python train.py --model="image classifier" --crop_scale_min=0.8 --translate=0.12 --targets=["count", "largest"] --num_classes=[6, 36] --norm_position="pre" --mlp_ratio=2.67 --width=512 --label_smoothing=0.05 --init="xavier_uniform" --optimizer="soap" --batch_size=256 --warmup_steps=320 --weight_decay=0.3
Rows from block 2, named by matrix and row number. Rows with one number belong to one neuron. Each number is 500 + 50 x the weight over the matrix's rms, rounded and kept within 0 to 999. All counts start at 0. Numbers have three digits each.
# gate: MLP gate (model.blocks.2.mlp.gate.weight, 1360x512), inputs 103-205
# fc1: MLP up (model.blocks.2.mlp.fc1.weight, 1360x512), inputs 103-205
# fc2: MLP down (model.blocks.2.mlp.fc2.weight, 512x1360, transposed), outputs 103-205
gate.1300:451494504521507497482538540446530486438476593586484554483546554505520541534407477490512446472502547515448595486458453510451458441562459485537471497616439444539498489485508550543509440489526588474510550483500470516469513509541534557502527524540451487524529487428521497446542496552569613453426478554491503476557
gate.1301:478490533534542389457477455533470524499492463488467536586506548539514493457560497489541508478491460467585521527461496493466610498586502511489395532505454455456447481438550504456485557525508516562518456504517536457472425558552455515499539467482407520510398535572479571515581500509504539582522475509535408527475
gate.1302:441581407573543544494468478455472470540468534546500626481564529418487500419549396457523482543525534537468515497456511463490491604463563568545483451478583461492518536567455438484410499526496493506560501454543460469478503562470538534468462443516534597508537446435518565485513514474526543532489534574436554490518
gate.1303:557507604463506562526552488496478543490459480564532519489529503527522575553470499478525524434574471539428491500488483560519542495464478582419458572493515525512555585496447515471528518503532542567444493522431435562523529546448484504427478407477514414501505560460556602447497499389524462468542609567536557501490
gate.1304:525492546478523516535537530495493398665535490523482552499513438536539481392572502463498516537577465470503508507545554513459472412497519415455566569477443430594389497494557554490490486605494469538498595562490528489540413489582569633511509477535496497484586451509497557457547526576494518554465544538443490402569
gate.1305:508520508568579438452504478550501543434576493477480472584424515431583471530445446545603454432578503513461455446588540391568482536491537493496424491598549467534494612408462550468569510554588380479457495523501548527508505447520479514491457427513497504567358427536539664471454512454466505502557615562518526440485
gate.1306:535475536508509573562515496523470561458569470433421512605452482526412501537410555516375494488570539505481511571469570546540470479451480437498479512550525402500520488469522385531536581526484477495500513472519359450485501528487630499530510520420495400486607524584549535499527516488439500439511511559497423565542
gate.1307:491433447531523443523528493545421563509508477487450485473587489575585452474540501490482510541491506487503417500518545495526564428481547501448469552545557431383428472506474463479494497573436472517495499539504466477463553612472572551549471491487519560500509503500542511588523560574484480497482453403446483487499
gate.1308:478490462436429428559471559458459502515426578455589525450409441561470504504489495518509464488518477454590533557446494466537571430425491513512498542485485455503490550515399518523509545490474423537539441611489518516523433525462467502508450450447519534481570457482511482532420470533534466460451501461480487501487
gate.1309:359496446526415562469411552461505475534498478442561477428538562498493383594519593474529618542507495552538508546497374478509555483505475465475522539609556548467542448501462446530582450515519464480482391463524497432548583463463511570480530612463536575498460501484505472451521456539526565557470526445499513599539
gate.1310:629500470480503492494385517526483492562518472465606511509431492450467532412465480514581445482528396569497602467505483521503480529434473421498540376491505517433468463526517394556465502479519431580516489469488454511436525561399541508473573534544555480572484511478432657500512561422407545516565548485550561486526
gate.1311:482486559537449558515595560534448498517476448555527422523484494516511550518481534545441520507575484491503513511472527522604536559531526540460532517497478569535519470447497485525528486468445431538494460478528460528466577391561497516511529572498478423556504577426562532463544519517474480529480583516506592509459
gate.1312:480411554427500546582490513500571448537532548543495524406511505461497432484512522450481441601521442462494449529555454472515446449472477530462545500458448487586531506464468506543477488443406515626402517537511504456531494502591510511443520361501511467538579485448533500506557534547572409413449523486532561502501
gate.1313:505444425521508384490508521493463540530559447421468434518546548437462509476569503595495496495505464531480521462495465496485541566477586497443566456466466485505555495577483455548524486504458482495526538456482494546505693580509461512500596479448531432422496550578492455484461491545585532510472530535470519454536
gate.1314:476461439438442528499418557560462418542456409546553550463438538503488458486542466518431501551407612584525552493499447537547563506525508561344523479516464502502528523455566584407430563450487447459461415511505368452522519479429536489584534546404511513441494526513490532441444496531528459459486458577494506579503
gate.1315:540484489528519504513527414522437589612520470558475559534440497496535516485509422489439458472496542462497528389467581469440562524492455432430520529466514476449560520510563600472444499511592525436537519554394527506587495560479546604725522513476534461445388463485511489474521463547507536535572513464439556549454
gate.1316:526535405446499491436554560527513548511525539450483598519622567445421488523453523459476478424458523566487519396545471427538417483552444414619480473496532610527481490605534451408479543536497421499552495483460531485550478340532556610442515496530536568403492510562540514501351525378512547514452554466491437463528
gate.1317:557509459561506496537567415467493517443502572525559564607504494510545506504483525537456555603569453516507520543582554485588513424545503443535545506529613557535527479452554542557524531532472509527447525531480463524453451443490487538569428548492484450554436493470538564449537488559494461587468454424532485525519
gate.1318:493489525551525431545378498505557472500592546468436487512551394417494456383559533542537498547449509470530483448451434497544373571668481549536519464553658488442505433425524543581416558503504454463581524544590465492461534519506506531523485534489528571550469548480442515398611578439700461610550513523469536485514
gate.1319:540512415488489438532462510496523533485497488580494517408558473507566453457402536598550544558536550519518413492516512551551530555551569486472570499531522557506582436435517483469470535467478523530539575523367428447521442580596523595499507439546508522509436429556541447439437477512539502629541412559484468444452
fc1.1300:511456504486494454553470476474552443479586422486445425485501499512523447508607476534511568483487509492493563535441529465554473519503519523463502488574535446456559513554472427482534569513565462505433500490522492552385492505522402586483508515445475520455561467578422479417461530450586544527542516543515432455548
fc1.1301:473573449505428513508544456498539456476462524414516510600404485558517502482434552420473425443601566403496503503545526424416581399440470518463398533474520436446517383462384454506486565469520442495560698490535460548503522439421491520582525483473578509487420408505532548607532515500438523532549536427652456427436
fc1.1302:506538464462517607487463530465407483426512521493474617619462436465544516486478460504505369567557552529461528497545551485551441593433552629524584434489468477467519426624520540477417466481617417474514570531601426460491583557529503575455491514477524481560564533537425564420478508495506573533439468490537510449389
fc1.1303:465470477528499488483542489446457517545551502521495583470537438456533476556447452402593511486447458511527507524499473407557511462556489418528451498454460475457386488497484652532431475471443477508451561522522400435473472471443564511597459526552499509510494434566457462445479469663486555612506418455475493477539
fc1.1304:529491601510536532537506517484551470573474487459554534487511557533474536560591508462480426508488425460512595474437445450376464430553432457502525528546560440560443574507452472522570453580495527509493453417460517469493497605590518529502487476491540460508540499424561465444559558541594610494453485471488443459600
fc1.1305:438493524466608448471455442413486499448536453534510487389565376572523440481467589445518500520492450550535570455521552487487508514477474588505558441513459508551536527516560534430489573420518535507543605532543446550506454538501526500465633464536520463466488550518480444505443545453427461477546484518488537404551
fc1.1306:464468524575495509416572519454588490475498542522546567493421506541553539454475438476513551558513528497481433481476456500500473426466501531510558428494474389534557502465420528443517450369499538482500426479444629515497476511493496458579597466426525426478498503501507498505518511467453465464467557479571517441468
fc1.1307:474456570558457449508443470500523544554571524493523472601523561476473513496508500534540474501507533403455443476534499489530524489512529426402471486536575419497501552477533418546518489562473445471489415521387480524556498541502521545489522554484535572495451402568499561543441503474458447548496500552489478522595
fc1.1308:496463468481422442487476576492486518493498531465579535470418593440505520437434411536496458503573463435531580591402586486385518376492516503550533424568545457539494497509457514528496533531526553500502499562490596454558479489448493504510466435537523513490576417413514462512345463565539520471517503450432491551494
fc1.1309:424468461531386508465425531481492505478485498463597470426436482558513426512508563490537544501485491461495472466505436459443546478435452450456463511532539529463525457522480490573494486449543477522441491453491529407582497480374561487487492487506558564542451449466454569438546451559484513605495529482513525540479
fc1.1310:503422519562553416481506531586456492609587645492547611445400367530474489489491444520566600531581443422517508580451575519465524409544510512533482537439576532577500490450506695498554551402505556456620498490482533606514411396506512536467524595444434514497591437442568530508518521562509428446439527570567486443447
fc1.1311:513529481502434541490465521403529526519463521463491593477442456467498475408555490480541442533498503487471465478510425443420413407438483482574503483432498494468523549553509460440480508474508491549528475594496460550477545579384513524464469394475476456468556496518416509465455486537455543482480449467472417537580
fc1.1312:488449546380418509573534501502536408530538538539530573474463499445532398592486523508494460592575426511532478502535536523516436431435520513444533564516457447552535535472430482574542442476472546576444391516494478484564492515516489503479520353549498414557500431515499467493499502543499421442472509459531532541517
fc1.1313:463470557502494378455490469535422474503480465523540517453440523533468485463418485507501512473492461515441587541492536488515504572445389430443428508482465508489455504503494425562486532422481425455450447569529494461459435442447470483489482523557450515407450437458481511495509451556486593458477452551535496511479
fc1.1314:476510533470502514512512425518482480548593504516426373565572566526441485540530486519580517487514453494510495498515500397495438538535517492554440500436453428529461532502470497538485445604505543504448614517497580552469526452570543530554465432533518603514538475473452588500428564390509566513475487513519505480512
fc1.1315:499486383496520535470482565501530434428555516550475373502513470518459529534519552544478498554423484479483537515478550543544451444432486546497419502499537518554508523453462439511532508531431542539531469460539382617496516448536505434364471551538508502588560532487517421535489452396454397522536561615508485444440
fc1.1316:429457537538506464470445606489567456584487547523490540375462406518536515465589492566494510507641475557564503579469520570412609491484454492504484453487558475477623434559553474587488450518486564514474463448477455461505591568544536512468518499472568469444484444486393490521457408530468553448583446547461501488493
fc1.1317:628535465571472519504459526479471490487455504434593568454502482477439421465449407540587534588492475520478494561480576469491447457537383463521487525531431515501469468553525600478557484519554480482493459510467524520490501448490442562630514513531405429563482429554441557534416391462494459516503526463554466504453
fc1.1318:487465555433491589577435512487538431586477580519496493418667358459572440513460571583521518518477457490456528480465445541499498474582520481463522502484567487431441397497473447526488519464418455515574522482470471475473492545538552535533484529483526503480463531541469542487484554447634461535521550525519521471441
fc1.1319:639514420478503552535434512582564530485442535505504540506470544552385521415548507490515399551517606455509499511484598575504456560513502589456429442485613534494474508555506511541459492440480383544561445558565533550557451466499458540436573528586552480569532540500561462501512480393585529450528463485500511419522
fc2.1300:505532532494579451498543528468471580553442561523584519559517461403504441483522581433455496554561552583522460497488555603448408489463573523505506380505474522480442432542505506521521494567463530546560529565464433475582411492529508532540438524490474507483440465592418488580509549566524526522489509387516448595535
fc2.1301:442554518508640493497559417504558486624376414526443456560457474534445466511516601593501442569509466501524509500579509442520455459401455462521494540492505469490467418471551493473396538500540493451541552493453495469483509406448465486504406502442472519421529541475477499513552502496516519494566520557540435473449
fc2.1302:429545553514478598487501498437559425401504523600522466527572462575426486493545561506522478541547534411461452475576499489507439445448531469554487544590440465461568502432535389507483390498466573410475461524503449445491550566460507516473524528517503502514516486562504471423581501540519605496426495533496511566514
fc2.1303:418492579560527504489531572528525450542506515584453410510526488562528545529467536595499530356496547545538451459479494462495544479564497474556460519418545511503460499520482471477473518494420511505494595491530495484600500516476407499467496561484521412505520441495430413532505522495497521411481529400555427495574
fc2.1304:600495436532520527494490438492435487480415457505503476488462551496466519508459587473517485436533484444448536561471505400522504638515476593574473570544484501558446428588407503483514470462580493478438397568576415522504635489504527443458480486495385543496502549493546484583529507362543486502489579546548500577491
fc2.1305:532521521474572483470512575536467447530554559561551575559517435546451538468415465492494499526574456494499451448480556451525431498493499483567545497485536433539438443585497380515437538477532467588473517483445485548552534422480547564481484470428559482491472463495470495501484547507526485444576486552456513524497
fc2.1306:568456510537459557501609505578413520559510539499545507504481414450487436591571475560421507434418531474499573496524470500520504478456442592521535471516479529394494459542448532531578487448508464327501498592499476579439484513496481451428452420552487458457487531558450596504447559450557493483529481447516434460607
fc2.1307:439489538535443469461502525465490459508522509450508513566439479501495490474443532459497458425546492471527520579465463586541593455456406468368583490439519560553511476439560537530507526633475438568492498482481436479480557426472530544467518495495509481560505538467465437503457472509457498427549501558467494476410
fc2.1308:535534494489503564561528485419522549498528433510489513490565548463505495501479420418508525497544537590413499552522446496455479521620500509332472607585481525410488492502449500592455543551473488428418431458504524462575465500523463516472432494517497476464458508494513470536538550480564461566576482567603563472396
fc2.1309:555550453458465423502550569483504563455455453588461560508512436475470521452497453562500588505461490497474495484496468535476557551473490500547468472511438454478471526452413553388429530469417463466471492485454475506578365497559446509502553434492476510507532533462579450557519484477510441517568407473425453440496
fc2.1310:474463575486535437535433424547479475501444564464549474527524502389576504564451561490505516483545481523573476440621479483570495574520436592390530580464499494537469563459427423555508537570442565476597620547564601477521563482396528489489526456415517535435443539541411530510501562573376441535444451533535417509498
fc2.1311:560502499534455522477459520524563497484488423522494534518545529537536475462536543481526462512498489433496508477523504479525482512491569427502501511506463490508471481532448458568542513537517434592559478480480472520435513525548535537602459546442537534456543545555490500526549621515524526531511557472522444541412
fc2.1312:486494459538506444508483385494496540537572459468525504552573494537557527549505484531516520471548574438471488535456456521409517552545439521427454483473514514551453487506496413451501389502544488379486450522526465559505511524360549493472571398539469462529477438525560449483533497492471499486544425460574567563406
fc2.1313:457458547493448431455485479432461536522572538569462507464465461479509470471507528519556635582443448610405533514425542575541369470481576422486555489398391411539529435515522511520474506437474432469470472464533490522469475513536540495479455555482454573495437401436459440534583503472487470517539528539485510573555
fc2.1314:349479538522430589553476611524493536588476499544476563499447435459471465459559545496469526448456498607471481439577468467450555527441548425451552525569468568574490430547513482480407484451534513482541580547526520522615472446466448488493559537539496488456549529473520587503454427525507422579475432618380530473570
fc2.1315:541507438476514497471556406508510480534457484520478518467523519512422488543522502469496524484496545524481583497440576444506492478483424529491502463446563453446436471499541462626519509435607477560549517509532421565450530387437516475552523555539569498477480474660629616446523495571505503517515510460497370506455
fc2.1316:528534486491441489499591436542410489507495535498455610538481519571526426544506525559436497480509515436565532545472530429498475446584492625531607546447422543579541402555507469475513487566458504401532496570485513556420597546495434448557498536472556548478518595477492554527446492535481589403551610555422405459494
fc2.1317:434464551543504532554494442533480514467553450418525529657627498472456487501555562571478571434601481468429473510553424528518545493497482491416505503533579476557525511501550450605574475552458573533460530549549488409520490534572532520464389528555481526538462491515539522543449456483450460593500565504541486378493
fc2.1318:501453572496414625512523466498475496474457476436423601510478597410544651448435558429501442497397459483502516549562516488412405466499459516517546508496533509551502479444509526572452575482514504489467575520510464382529501565557570462493447522482470546561600452502547440556560508518492464519575465488483425491464
fc2.1319:397475565543465519389552477441534523392430520436527503583568486522559574437519517469533519436301472484575493508633589499521426446573593504566483500428566460427474490463458556567411603409473400391529403589552535519481463531610525547560436492513454507401501499451423587504441504482477399488463487457485429459492